{"tokenizer": "word", "encoder_num_experts": 4, "encoder_experts_per_token": 2, "encoder_subsampling": 4, "encoder_positions": "rope", "decoder_layers": 8, "decoder_fused_qkv": false, "decoder_bias": "all", "decoder_qk_norm": false, "decoder_parallel_block": true, "decoder_drop_path": 0.15, "batch_size": 64, "warmup_steps": 300, "weight_decay": 0.2}
Rows from block 3 of the audio encoder of a small audio captioner, named by matrix and row number. Rows with one number within an expert belong to one neuron, the router's apart. Each number is 128 + 32 x the weight over its row's rms, rounded and kept within 0 to 255. All counts start at 0. After the name is the row's rms in percent of the matrix's.
Before each expert's rows are labels from the 100 clips, of 14976, where the router gives the expert most weight on average: "responds to" is what is common among them. Only what is clearly more common there than usual is listed. The data: struck, bounced, scraped and rolled objects made by modal synthesis. In brackets: how many of the 100, against the usual share in percent.
# router: router (encoder.blocks.3.mlp.router.weight, 4x192, trained with AdamW), inputs 96-191
# gate: expert gate (encoder.blocks.3.mlp.gate, 4x48x192), inputs 96-191
# up: expert up (encoder.blocks.3.mlp.up, 4x48x192), inputs 96-191
# down: expert down (encoder.blocks.3.mlp.down, 4x192x48, transposed), outputs 96-191

# expert 0
responds to: thin (high-pass) (76 vs 11.9); white noise (60 vs 8.8); shape: clamped rod (37 vs 12.5)
router.0 103 [191 135 143 175 186 166 102 186 127 101 150 151 157 158 108 141 149 151 120 122 152 140  95 132  94 159 185 164  84  90 149 139 163 147 161 148 140 166 146  84 154 151 168 144 163 155 129 167 164 151  95 162 138 129 156 194 135 122 153  91 181 192 161 132 120 138 161 127 156 150 131 136 197 180 141 176 139 129 136 166 150 160 167 137 118 151 175 166 163 181 131 139 151 144 118 150]
gate.0 131 [ 90 128 130  58 109 159 146 173 155 148 142 153 154 127 154 103 118 144 154 165 158 174 106  98 135 125 157 180  56 141 162 145 122  89 106 189 142 101 107 184 142 141 130 100 113 154  77  68 159 134 136 168 117 213 141 192 124 101 148 114 104 123 113  98  96 171 133 101 141 117 153 166 121 176 166 129 107 115 139 195  94 141 147 181 114 150 125 109  85 153 157 102 139 142 114 146]
up.0 117 [155 138  64  96 136 188 182 161 147 122 143 140 139 130 179  51 129 162 167 155  64 156 126 124 167 204 173 183 108 133 132  93 104  59  94 161 157 155  86 124 151 169 161 135 149 144 145 101 154 146  97 153  78 183 115 134 103 119 136  87 123 116 102 122 173 125 146  73  87  85 128 131 150 163 207 114 138 139 104 187 121 172 168 104 141 151 142 121 116 134 134 105 150  86  96 180]
down.0 133 [126 150  96 112 116 131  93  57  92  95 119 137 137 208  86 128 141  95 174  83 146  81 167 120 114  76  87 109 158 138  95  91 141 130 152 136 151 171  58  77 144 118 119 193 122 151  94 105  88 146 138 109 159 146 114 140 118 165 110 137 116 104  92 128 107  81  69 156 138 116 182 122  95 122 151 105 189 176  60  64 100 142 162  48 152 134 105  81 115 125 127 153  91 148 113 152]
gate.1 101 [102 103 105 141 118 142 117 155  70 121 118 105 243 133 174 121 141 145 136  75 149 169 127  78  90 189 100 154 128 121 159 147 103  98 168 164 124 200 149 151  93 110 102  99 100 131 141  95 156 148 128 218 127 123 101 206 141 117  72 141  88 120 133 116 104 131  96 140 118 136  41 148 126 145  81 178 164 100 191 122 159 115 165 127 125 180 138  86 110 179 131  97 112 134 178 125]
up.1 107 [112 125 109 159 125 160 123 183  81 140 128  92 231 155 174 142 131 177 144  86 159 197 150  96 117 166 143 153 150 151 157 132  65  94 172 127 116 202 157 147  97 130  56 147  85 105 157  77 142 142 121 219 123 112  86 222 152  98  72 127  82 122 136 104 100 119 128 100 110 135  48 136 124 146  95 172 179 108 139 130 161 134 184 117 148 188 152  92 103 162 143 123 146 142 168 142]
down.1 094 [166 168 182 137 126 113 191 148 170 136 116 150  79 105 112 129  78  77 151 101 118 116 137 150 142  44  77 107 117 115 100 146 117 104 114 146  86  79 144 167 157 114 174 142 139 132 111 110 133 127 146 113 136 153 121  86 126  87 116  87 115 107 105 159 198 174 121 136 164 113 125  96 109 113  83 110 172 149 125 129 148 151 150  86 123 110 117 152 164 119 105 135  69 116  88  98]
gate.2 017 [ 36 101 158  53 120 121 146 111 150 164 119 138 200 122 126  76 159  95  67 137 118 134 140 133 143  92 116 135  96 126 153 117 132  82 156 132 112 119 133 113 130 147  85  98 130 115 157  84 144 142 174  90 139 130 112 125 127 132  97 190 139 103 142 162 120 118  93 126  57 115 124 139  78 134 117 174 132 109 122 168  60  77 116 200 108 139 125 124 168 170 113 109  91 149 161 116]
up.2 019 [155 145  93 166 116 165 141 160 136  97 213 112 115 136 126 136 117 180 106  89 131  72 151 110 114 156 100 156 139 173 183  84  71 143 127 124 116  91  78 124 111 114 121 149 127  77 146 133 107 159 107 136 140 150  82  98  62 172 109 105  94 122 100 144  98 163  88  56 188 227 146  99  92 106 119 128 108 122 124 136 137 128 152  72 168 184 151 119 102  94 152 117 159  85 113 122]
down.2 042 [101 113 111 148 155  64 138 184 195 173 106 172  97 156  85 126 135 181 137 162 114 224 124 120 111 117 100 108 213  94 142 135 183 138  79 144 149 173  91 157 108 157 104  76  78 166 129 126 106 139 153 135 123  75 136 151  89 137 195 102 132 108 120  96  83 118  54 145 126 127 131 114 117 108 144  91 201 182  96  87 119 155 103 128 201 127 114 180 121 171 158 134 114 137 136 119]
gate.3 110 [187 128 126  92 128 195  85 159  76 154  54 134 157 138  93 139 141  81 217 163 133 130 116 120 154  95 121 122 141 145  97 142  66 105 125  76 136 120 158 131 126 131 167  77 130 114 176 135 111 108  75 122 131 110 117 146 189 125 106 151 131 110 149 158  91 175  55  98 118 116  77  82 152 107 136 147  76  91 143 137 126 160 144 177 126 170 135  26 160 206 150 118 171 127  94 166]
up.3 103 [ 61 173 154 146 118 118 169  92 184 139 195 146 125 134 135 120 146 204  75 118 121 105 145 109 106 160 129 119 141 131 162 116 151 154 155 134 108  99  84 140 157  90 127 187 107 142 129 140 146 142 163 130 143 140 110 102  99 179 136 130 120 146 108 126 175  91 185 176 126 138 155 154  77  85 132 134 180 146  79 117 127 115 115 119 160  73 112 207 168  27  90 153  80 118 143 105]
down.3 094 [143 131 102  66 164 109 159 172 107 139 106 190  87 135 148 139 174 141  81 156 152 143 158  88 106  97 131 142 111 117 145  99 136 162 192 166 173 101 146 161 127 116 148 106 124 199 109 112 102 145 168  88 140 115 182 132 152 130 117 208 169  93 106 105  84 133 112 118 107  70 156 107 142 118 126 134  61  49 123 101 123  65 148 132 139 179 140 129 107 128 137 115  74 168 135 130]
gate.4 118 [129 121 129 169 114 152 147  34 120 125  70 110 143 143 136 132 101 127 104 138 136 112 138  64 103  86  83 135 162 108 118 167 156 111 133  87 120 119 141 174  93 117  94 150 127  81 169 112 112 149 115  76 133 118 124 156 127  84 103 126 107 108 109 143  94 127 100  93  88 155 103  47 147 101 135 111 119  83 143 121  84 138 145 146 189  82 129 141 136  69 199 195 141 132 106 104]
up.4 104 [110  62 127 131  97 174  90  84 115 119  86 131  72 159 129 144 140 172 118 150 128 144  75 156 110 147 127 133 172 185 134 119 155 148 162  53 130  97 127 137 113 112 132  83 115 103 143 118  86 108 162 144 127  80 138 140 140 117 115 140  85 163  93 121 110  90 117  68  92 149  80 130 122 144 126 148 143 113 147 148  88 111 122 119 125  97 159 179 148 141 118 128 139 113 135  55]
down.4 102 [115 122 103 132 200 122 116 119 168 128  97 103 142 158 136 139 157 155 113 124 170 162 117 174  76 102  95 144 162  64 173  70 175 104 101 153 107 162 139 111 122 135 114 170  82  91 178  53 146 152  95 133 171 112 162 127 138 136 188  92 101 124  95 135 149 134 101 155 147 128 153 130 198 117 180  96 185 142 136 122 135 151 185  85 149  96 114 162 143 124 156 115 124 101 125 120]

# expert 2
responds to: one hit (100 vs 20.1); rubber-like damping (80 vs 16.9)
router.2 105 [ 90 116 162 110 145 143  85 114 169 229 133 130  98 149 126 127 109 120 217 127 149 129 114 135 200 144 169 146 144  95 142  22 181 162 155 139 100  69  90 159 122 105 133 152 144 103 198 108 112  85 163 149 165  90 194 145  90 112 146 143  94 106 164 162 181 138 142  99 118 128 103 122 138 165 126 122 155 134 114 127 157 100 139 153 113  74 126 152 158 135 134 216 184 122  85 172]
gate.0 137 [ 52 148 141  97 152 207 107 151 138 187 125 107 110  58 172 108 134  90 162 157 110 164 110 174  99 158  85 129 107  95 147  81 121  83 125 153 100 103 166 111 156 124  72 146 141  69 168 126 138 161 152 112  90 137 128 121  92 117  99 157 147 121 113  87 120  42  71  71 107 129  97  39 134 152  72 107 156 128 134  89 132  86 169 105  98 115 127 210 151  70  87 162 102  92 147 110]
up.0 125 [198 104 105 168 163  61 145 144 102 108 139 180 133 162  94 136 121 175  90 102 164  68 122 153 129 160 113 117 100 175 124 143 117 177 111 108 144 131 102  44 120 103 192  93 122 118 110 104 154 108  74 140 158 120 177 102 159 161 175 126 120 106 157 150 111 170 194 164 169 172 143 148 121  88 148 112 138 134  81 161 116 137  94 132  99 152 127 114  87 182 181 102 136 142 119 156]
down.0 132 [187  96 118 102 178 155 117 139 121 120 131 106 164 135 122 146  92 114  83 176  83 177  79 125  79 133 184 136  43 137 136 132  71 110 128  99  88 150 154 130 129 151  98 141 168 113 107  77 125 140 158 130  83 156  50 116 143 136 115  99 178 127  71  78  85  84  71 117 109 114  84 147 215 158  98 166  73 114 152 130 100 114 154 115 173 178 166 141 165 109  64 142 108 129 150  87]
gate.1 125 [111 165 120 102 113 185  71 146 147 122 130 109  90  98 114 165 153  97 196 130  27 111  82 151 126 155 124 139  75 167  68 120 147 172 138 135 124 104 140  90 136  66 160 162 148  94 127 105 143 145 133  77 186 108  70 148 130  91 134 138  99 102 198 108 110 108  65 142 120 121 122 128 111  98  77  70 124 175 116  93 104  92 144  82 135 148 112  83 114  94  60 129 115 102 136  95]
up.1 133 [145  84 140 165 111  56 185 125 107 117 122 148 171 141 143  98  98 150  58 137 217 147 182 121 140 101 136 129 167  93 180 130 117  90 111 111 122 129  67 164 114 196  75  93 107 136 118 166 112 107 121 173  80 164 164  90 132 148 120 129 173 144  69 152 116 156 167 130 145 108 107 114 123 173 194 186 142  68 145 150 137 129 113 165 127  91 128 142 134 159 177 113 133 136 121 137]
down.1 112 [177 117  92  99  91 157 122 105 139 137 111 164 141 182 191  81 144 136 146 152 147 144 164  96 183 145 140 108 209 183 152 131 122  77 152 111 130 178 124 105 134 112 147 149  83 103  94 136 159 158 102 108 156 124  84 185 139 101 170 118 107 120 142 152 113 100 134 133 106 138 163  94 121 157 150 101 154 160 125 124 144 107  98 108 130 154 128 123 136  97 148  88 138 141  98 171]
gate.2 136 [176 142 118  85 170 116 142 133  92 173 109 113 150 103 127 115 160  95 169 139 112 166 110 135 136 151 153 151 124 170 161  61  91  57  71 147  84 145 153 125 140 113 107  94 121 113 103 112  74 159 118 163  54 130 109 124 152 152 181 110 163  28 105  46 130 129 129 150 139 113 138 139 131 153  89 171  88 107  81 138 149 105 135 121 128 179 181 169 134 133 148  98 150 184  55 151]
up.2 127 [182 100 164  83 137 148 118 107 112 172 107 122 142 144 121 153 126 158 133 132 128 167 109 160 157 105 137 156 155 167 128  70  33 117  66 143  76 108 113 175 145 120 154 112 143 125 127 114 128  98 105 133  81 109 124 113 163  99 159 159 106  61 142 108 177 122 133  92 135 116  58  42 129 137  98 127 100 116 146 115 189  76 191 154 155 128 153 160 127  80 129 154 130 175  79 140]
down.2 126 [ 97 172 170 159 153 119 131 191 131  41 105 120 133 141 176  99 160 129 147 147 170 107 165  89 163 153  90  96 104 107 142  96  84 148 113 187 117 124 101 181 116 174 146 136 161 138  83  49 102  76 117 160  97 168 110 129 127 150 147  71 109 131 115 160 146 157 122 110 132  89 112 165 111 122 117 112 131 187  99 183  67 126 170 185 119  84  79 105 155 122 154 146 180 133 102 131]
gate.3 066 [ 94  88 180 149 131  87 157 108 188 156  87 120 110 127  55 102 164 148 110  83  80 143 113 116 113 126 115 115 124 125 138  90 136  96 101 122 144 171 121 135 183 105 155 147 118 162  55 110 208 144 100 188 116 125 165 176 139 160 101  93  84 148 139  82 128  93 125 169  78 123 175 166 113 126 126 186 113  78 158 184  81  53 131 129 165 124 154 125 146 158 123 136 131 164 114 116]
up.3 053 [165 102 138 145 143 113 139 130 159 109 125 140 103 112 100 101  68 177  94 123 162 128 137 166 120  54 104 157 148 156 173 111 119 117 154 101  89 108 114 158 174 138 148 171 143 156 131 177 161  96 143 162  87 152 127 142 150  86 138 100 134 173 138 108 112  77 176 138 117  38 114 145 188 162 177 156 180 118 154 164  82 124 162 126 155 165 151 220  50  90 128 141 177 129  68 106]
down.3 062 [167  61 100  77 121 167 132 107 141 138 113 109 145 165 117 112 126 103 117 151 145 147 163  79 104 118 121 164 131 163 109 140 114 106 107 140 165 171 135 146 110 138 136 125 137 117  61  90 156 174  76 114 142  97 107 117 122  58 177 127 124 126 121 127 116 134 146 172 186 104 154  27 114 159 127 145 171 205  75 129 114 160 118  72 131 125 152 126 151 149 193 109  85 122 164 113]
gate.4 126 [145 142  87 146 137  73 113 144 112  87 121 129 170  87 146 179 202 109 128 130 119 169 110 108 168 109 130 130 151 140  92 133 139 155 126 122  98 129  84 116 199 102 160 126 123 135 108  98 144 110 217 106 152  79 131  91 155  81 160 157 167 148 161  70  92 202  94  89 193  93 129 146 116  80  95 118 179 139 123 130 139 154  93 170 120 145 129 139 114  77 137 102 141 143 169  96]
up.4 123 [122 124 158 105 127 176 138 113 141 166 138 131  93 165 115  83  57 147 154 130 128  97 119 140 103 155 138 127  94 122 161 121 116 105 122 143 151 126 170 130  69 168 104 124 129 112 129 140 107 143  30 135 100 147 124 153 109 169 113 101  75 118  82 184 167  66 164 173  69 179 136  88 129 176 161 141  78 113 143 128 111  95 179  77 139 113 150 123 150 185 120 140 121  97  94 142]
down.4 130 [174 110 107 141 118  85 144 106 103 128 129 163 178 136 145 146 138  82 161 145 112 153 103  32 184  91 177 141 149 171 138 174  95 151 170 139 145 130  99  43 115 154 196 112 105 109 115 104 150  89 181  96 134 131 124 120 145  90 120  89 123 121  92 110 168 171 183 122 114  89 103 135 141 124 135 108  92 167  94  82 126 167  97 160 117  97 159 109 154  88 165  84 113 134  53 112]

# expert 1
responds to: one hit (72 vs 20.1); pink noise (55 vs 8.6)
router.1 100 [114 133 133 175 122  86 154 116 140  79 171 136 130 115 117 137 137 152 117 178 161  98 156 146  43 132  53 143 194  84 162 134 151 117  87 142 161 156 101  83 134 161  88  87 103 123 108 124 156 138 136 127  96 145  95  96 176 122 116 152 142 158 134 127  95 144  97 176 152  72 148 149 123 102 111 153 121 132  85 113 123 147 125 127 112 141 134 106 149 130  90  78  58 116 164 144]
gate.0 095 [107 102 152 142 115 140 149 141 123 188 132  83 135 158  85 110 109  93 128  93 155 155 115 121 183  98 134 134 107  80 154 146 138  96  99  67 131 208  72 123 169  88  83 148 131 169 139 109 139 140 110  92 119 129  46 123  95 108 120 148  41 166 138  60  96 127 144 108 118  51 112 158 197 168 111 132  84 112 141 183 154 121 103 113 111 100 109 150 120 147 131  87 151  91 102 118]
up.0 114 [120 154 136  86 135 123  98 165  90 149 143  80 117 159  97 149 137 136 116 158 131 143 149 188 138 147  97 138 149 115 113 106 113 166 179  56  90  83 179 163 119 142 125 139 156 146 169 106 116 135 103 127 147  19 153 142 197 134 171 205 155 124 112 191  95 134 165 143 136 106 147 163  94 110 172 123 146 122 115 121 146 155 119 155 138 126 134 109 128 131 125 138  80 131 102 113]
down.0 100 [116 128 101 175  92 140 141 146 189 187  86 172 193 143 200  97  57  81 117  66  92 155  82  39 106 116 123  88 143 103 152 116 172 149 110 162 179 135 177 130 157 151 127 164 114 108 123 137  96 150 116 136 145 110 108 115 155 137 132 137 135  89 141 150 145 112 130  80 148 102 106  67 121  94 104 159 102  86 162 153 121 133 119 140 164  78 107 167  94 125 196 137 106 166 148 135]
gate.1 105 [165 129  95 118 167 140 129  91 100  93 127 121  99 136  95 120  84 133 107 140 144 203 130 140  95  97 113 170 155 115 118 137 108  64 125  96 133  28 142 158  92 135 125  88 209  91  87  67 129  77 164  80 108 126 142  87 122 140  76 121 170 161 178 130 140 129 124  59 110 103 134 187 131 179 116 117 188 168 117 115  96 130 114 158  77 156 135  86  93  86  85 165 128 113 119 139]
up.1 115 [ 94 157 145 125 142  88 161 116 202 196 107 171 106  76 177 135 174  98 154 145 122  87 161  47  85 105 105  84 151  92 123 117 181 141 118 210 100 174 139 109 192 129 111 114 143 135 158 165 116 113 123 124 123 141 110 128  39 118 131 102  82 146  91 155 102 130 153 154 106 112 166  97 143  83  91 164 171  76 126  89 109 128 164 123 138 122 117 165 135 164 117 112 148 193 144 165]
down.1 102 [120 121  91  81 100 124 113  93  81 120 186 121 173 103  94 120 111 141 110 122 113 142 166 100  97 148 134 152 124 114 107 150  80  81 127  78 142 100 110 149  86  89 153  78 143 147 123 148 147 120 113 119 119 179 104 142 173 110 111 101 101 198 156 101 239  88 135 150 125 120 114 132 132 152 102 120 120 119  97 159 100  95 134 126 100 166 110  81 156 156 126 154  81 141 130 161]
gate.2 114 [154 137 163  72 130  74 139 170 109 117 138 145 165 147 140 104 159 136 126 139 113 175 122 172  88 157  77 139 121 140 152 191 168 139 112 157 137  90 161 160  86  72 161 147 108 115 139 181 125 172 118 141  67 120 153 129 118 118 131 152 157  87 142 120  95  76  57 149 100 153 198  82 140 127 184  60 131 110 142  91 201 216 136 119  90 120 177  62 112 168 164 148  91  56 110 135]
up.2 122 [159 144 168 114 107  74 141 222 126 114 150 150 126 167 117 109 161 138 108 123 113 173 110 143  65 174  87 123  90 146 150 169 179 152  95 159 150 100 108 178 107  79 174 146 113 116 153 159 147 195 107 113  62 106 118 139 121  93 117 131 180 108 122 126 116 103  84 170  89 100 195 130 176 135 215  66 131 135 184  86 146 232 153 155 102 104 167  94 146 163 173 169 128  75 136 144]
down.2 113 [154 120 112 198 127 126  90 147 153 119 175 149 136  70 163  98 130  79  91 100 115 121 133 190 105 202 157 148 175 155  83 103 105  78 128  93 133 190 133 119  96  94 115 145 183 136 111 103 153 128 134 124 146 109  76 128 154 186 182  89 105 136 151 109 125 120 204 108 134 114 115 112 107 178  70 138 130 227 111 160 185 119 121  85 141 159 157 104  99 197 116 160 144 141 219  72]
gate.3 118 [106 123 131  74 132 101 158 190 122 143 144 142 115 101 153 134 145 103  79 106 179 133 157  79  98 232 162 128  79 155 123  81 170  83 137 153 115 107 131 127 143 166  61 167 142 107 103 118 153 135 160 114 157 167 117 121 149 132 129  95 149 148 194 122  82 171  81 184 100  71 158 153 160 111 161 160 171 213 119 133 112 128 159  88 126  99 105 179 183 152 122  80 154 141 144  97]
up.3 122 [113  87 117 106 126 113 105 204 120  90 150 100 155 174 102 164 149 106 115 108 153  91 143  92 126 117 133 186 119 128 116 106  79 147 172 144 133 119  73 110 121 152 107 152 144 170 161  98 115 129 108 126 107 183 165 166 139 109 140 100  78 106  63  64 115  66 132 140  88 134 138 175  91 117 111 170  92  54 129  75 158 172  93 115 100 152 144 155 125 178 159 111 184 174 201 139]
down.3 109 [206 150  70 174 123 135 129 103  70 150 110 153 124  99 104 132  89 141 119  91 142  94 143 151 180 115 119  18  54 155 145 123 133 115 103 129  73 137 117 144 143 157 195 107 191 172 110 174  89 132 147 124 144 154 124 162 148 130 137  92 132 117 109 153 150 147 144 165 177 167 107 151 124 146 100  65  61 168  84 150 126 112 158 136 103 143 130 138 108  78  81 132 117 142 147 126]
gate.4 095 [128 128  75 163 107 163 146 130 139 123 165 126 172  97 162 123 131 124  74 151  86 173 168 131  66 158 139 134 132 145 150  82 155 131  69  53 137 172  76 187 150 103 190  84 154 189 128 113 151 140 121 164 127 116  90 172  71  98 122 152 135 110 127 121 159 146 182 150 121 151 134 123 101  60 136 151  78 146 131 116 107 137 140 182 157  51 163 155  95 177 154 145 194 136  99  98]
up.4 089 [129 114  99 148  99 117 141 159 162 100 160 127 142  65  97 146 136  74  79 115 136 151 173 164  99 193 106  99  75 160 123  97 129 141 111  76 141 184  99 133 140 142 177 150 107 109  85 120 126  84 167 123 164  84  78 199 102 154 159 149  80  94  62 115 188 131 145 146 114 175 145 172 124  74 143 133 116 158 182 129 123 147  90 159 100 158 171 163 130 129  74 145  95 145 109 109]
down.4 083 [126 115 126 151  95 119 186 127 166 102 122 140  99 127 123 131  93 119 140 122 163  79 111 130 176 109 118 140 133  97 132 143 131 136 155 126 105 130 141 106 140 142  59 115 207 216 120 123 180 177 155  89  98 159 114  93 154  55 156 144 157 156 179 147 102  81 159 156 224 171 141 132 148  97 107 113 152 129 137 129 136  94 110 126 190 148 160 112 125 143 153 147 140 109 165 100]

# expert 3
responds to: steel-like damping (62 vs 16.4); mains hum (51 vs 8.4)
router.3 090 [177 130 151 160 167 117 131 176  95  57 173 129 139 134  98 104 162 176 148 149 153  98 113 147 163 158 153  56 118 144 129 171  71 108 100 153 123 173 116 145 172 151 197 146  95 151 140 148 152 116 123 177  85  92 132 105 169 165 146 154 123 144 158 119 127 174 144 141 163 168 117 152 133 165  93  92 150 147  99 145 178 161 181 108 133 141 119 153 137 146 186  74 111 119 196 164]
gate.0 124 [116 146 151  88 153 127 126 127 149 132 127 110 177 196 154 158 111 179 153 135 115 145 114 125 127 107 156 122 120 196 127  59  70 114  69 174 151 111 156 179 137 120 103 123 159 147 157 110 127 151  45 129 104 115 122 190 147 166 167 115 127 155  75 157 114 144 128 165 130 173 109 167 110 148 109 151  85 179 102 181 122  49 140 161 125 135 121 107  84 171 112  99 137 137 144  34]
up.0 117 [133  78  86  92 142 160 111 174  78 105 146 185 110 111 135  94  88 109  97 167 128 175 127 136  94 158 111 144  76 151 142 131 112 135 151  87  42 198 122 177 151  88 139 101 130 147 147 100 142 138 166 130 154 171 100 111  95  66 102 143 112 133 173  87 195 125 138 120 107  56 139  75 106 145 146  98 117  68 126 121 108 111 132  75  98 111 112 140 136 165 157 171 142  80  61 214]
down.0 112 [ 87 201 139 178 123 107 113  91 180 101 123  82 144  81 143 114 104 158 109  60  91  85 148 127 173 110 104  99 129 102 124 151 115 156  98 112 123 126  89 158 123  98 105  77 178 153 111 105 138 105 146 106  69 129 113 132 158 100 170 159 119 110 127 140 120  56 145 154  99 126 119 124 199 130 184 114 105 159 123 168 120 161 137 224  80  89  55 115 135 142 115  87 134 153 179  75]
gate.1 078 [132  92 120 138 153 152 146 184 100  83 140 161 116 145 138 143  81 129 168 149  81 146 149 130  94 110 147 103  92  89 101 121 112 120 160  82 109 145 109 164 123 138 111 138 146 151 129 130 128 109  99  86 111 102 157 140  78 134 160 168 125 166 165 166 113 119 121 150  80 166 108 144 163 157 117 101  70 120 147  96 151 109 146 135 165 150 132 170  56 169 110 220 127 110 151 121]
up.1 076 [168  97  97 113 137 111 144 156 124  76 112 133 134 165 159 148  67 126 141 164  90 126 108 133  77 110 145 121  94 120  78 140 101 134 164  86  78 131 122 162 137 117 136 168 131 132 138 106 122 116  74  89 103 110 160 138 104 116 165 190 107 187 186 172 158 154 121 130  98 138 126 155 130 157 115  98  58 111 156  80 158 121 125 149 165 170 107 151  94 175 119 207 130  98 130 111]
down.1 104 [133 140 178 138 127 155  90 154 144 139 117 146 179  75  80 118 185 146  30 149 114  99 138 153 107 136 201 146 153  91 127 112 139 130  63 126 108 160 149 103 157 141 118 101 169 154  96  59 174 175 151  48  82  93 138 120 145 127 122 154 137 159 142  89  76 173 157 139 109 123 131  94 132 111  98 125 147 113 169 139 136 127  80 160 104 139  98 128  95 130 112  97 112 155 121 136]
gate.2 068 [131 116 190 132 126 156 107 160  90 131 173 129 165 168 107 223 142  86 183  77 144 125 156 136 143 156 150 177 153  85 154 102 132 107 139 129 143 176 145 117 106  87 138 126  80 116 195  98  68 146 135 150  99 210  98 153  49 111 156 175 125 104  88 112 123  90 121 169  67 177 166 125  99 148 189 153 115 107 109 197  96  94 105 161 174 154  90 158 148 105  96 118 152 147 144  97]
up.2 062 [214 111 147 167  97  95 133 113 107 144 109 113 142 122 117  88 144 126  85 107 151 136 149 117 139 104 128 106 127 151 103 202 105 160 148 161 140 117 141 132  75 129 190 194 173 130  77 167 127  87 132 152 148 118  55 153 116 181 161 136  74 143 162 113  89 132 130  82 174 120 158 122 145 137 128 127  64 161  84 153 124 171  82 143 119  93  88 160 107 102 129 117 157  84 101  97]
down.2 063 [ 71 148  96  78 176 145  94 121 146  62 163 130 104  78 130 131  98 138 138 100 119 170  81 148 116 138 130 141 177 144 174  86 104  85 137 120 100 102 105 107 183  86 130 119 128 105 110 127 140 178 116 135  97  86 145 127 159 122 159 188 102 116 114 146 175 112 143 211 101 174 116 152  85 156 127 126 177  94 154 126 124  99 178 106 148 140 116 154 124 163  50 123  98 176 121 142]
gate.3 112 [ 71 163 112 145 165 126 120 138 102 154  93 175 149 163 176 101 169 120 168 167 163 101 112  60 121 163 116 104  51 124 128 138 133 114 119 116 117 135  85 119 136 102 154  68 111 166 118  70 160 234 166 101  98 117 156  93 130 115 114  75 150 155  98 153  99 158  70  64  86 192 114  97 148 113 129  97 103  94 110 132 122  59 128  99 136 193 134  96 166 162 192  68 137 146 160 165]
up.3 121 [137 155 158 125 106 125 165 150 159  49 116 113  94  93 156  97 149 101  97 152  94 152 116 188 199 101 100 164 200 130 151 141 113 126 120 126 182 141 147 133 108 189 108 169 121 100 124 185 135  37 123 158 144 163 120 129 121  89 155 203 121 131 124 148 115 101  96 145 153  89 166 157 112 148 142 136 171 125 177  88 134 122 154 162 140  19 112  83 131  74  99 197  99  86 131 110]
down.3 115 [157  95 110 182 136 143  98 135  99 117 110 139 114 118 119 126 172  83 148 146 150 135 155  80  76 145 119 119 105 171 119 137 158 141 161 154 115 121 126  87 174 139 170  46 141 105 149 143 148 152 187  71 123 116 133  65 138  94 200  64 146 179 158 131 114  89 161  89  78 196  98 100 214 148 143  57  66 165 103 120 146 106 152 133 118 201 112 173 125 157 150  63 128 190 157 122]
gate.4 104 [ 88  92 119 110 117  89 103  65 108  91 129 195 150 103 115 135 141 119  82 125 156 150 117 141  91 139 115 111 102  82 113 138  87 128 139 120 149 152 127 124 132 143 108  73 122 105 129 114 171 113 166 109 140 172  65 118  65 103 203 169 120 125 116 147 122 158 131 163 170 142 122  97 181 177 113 119  99 115  88  69 156  96 150 130  93  93 153 119 152 101 150  96  90 110 143 120]
up.4 094 [105  81 112 119 127 130 143  93 107  63 145 186 150 124 106 123 144 114  88  90 205 142 109 150 104 144 140 117  99  79 123 153  99 150 123 118 158 126 117 105 130 146 114  76 101 101 130 132 179 128 112  86 153 143  77  92  83 114 197 164 152 119 133 144  87 141 169 184 168 143 116 123 169 147 147  88 105 124 113  80 127 124 162 123 116 101 133 126 143 122 152  90  96 111 114 145]
down.4 104 [149 243 134 188  80 133  88 171  76 102 134 119 158 149 171 167 114 104 142 132  70 109 113 127 116 161 136 123 139 146 150 196 142 150  85 175  95 121 120  63 147 118 126 131 117  82 125 123 121 161  91 155  66 132  73 126 159 144  89 156 162 128 117  77 161 116  83 105 111 178 141 116 121 107  92 108 149 126 139 173 132 104 123 103 157 103 116 117 123 157  60 184  83 128 168 182]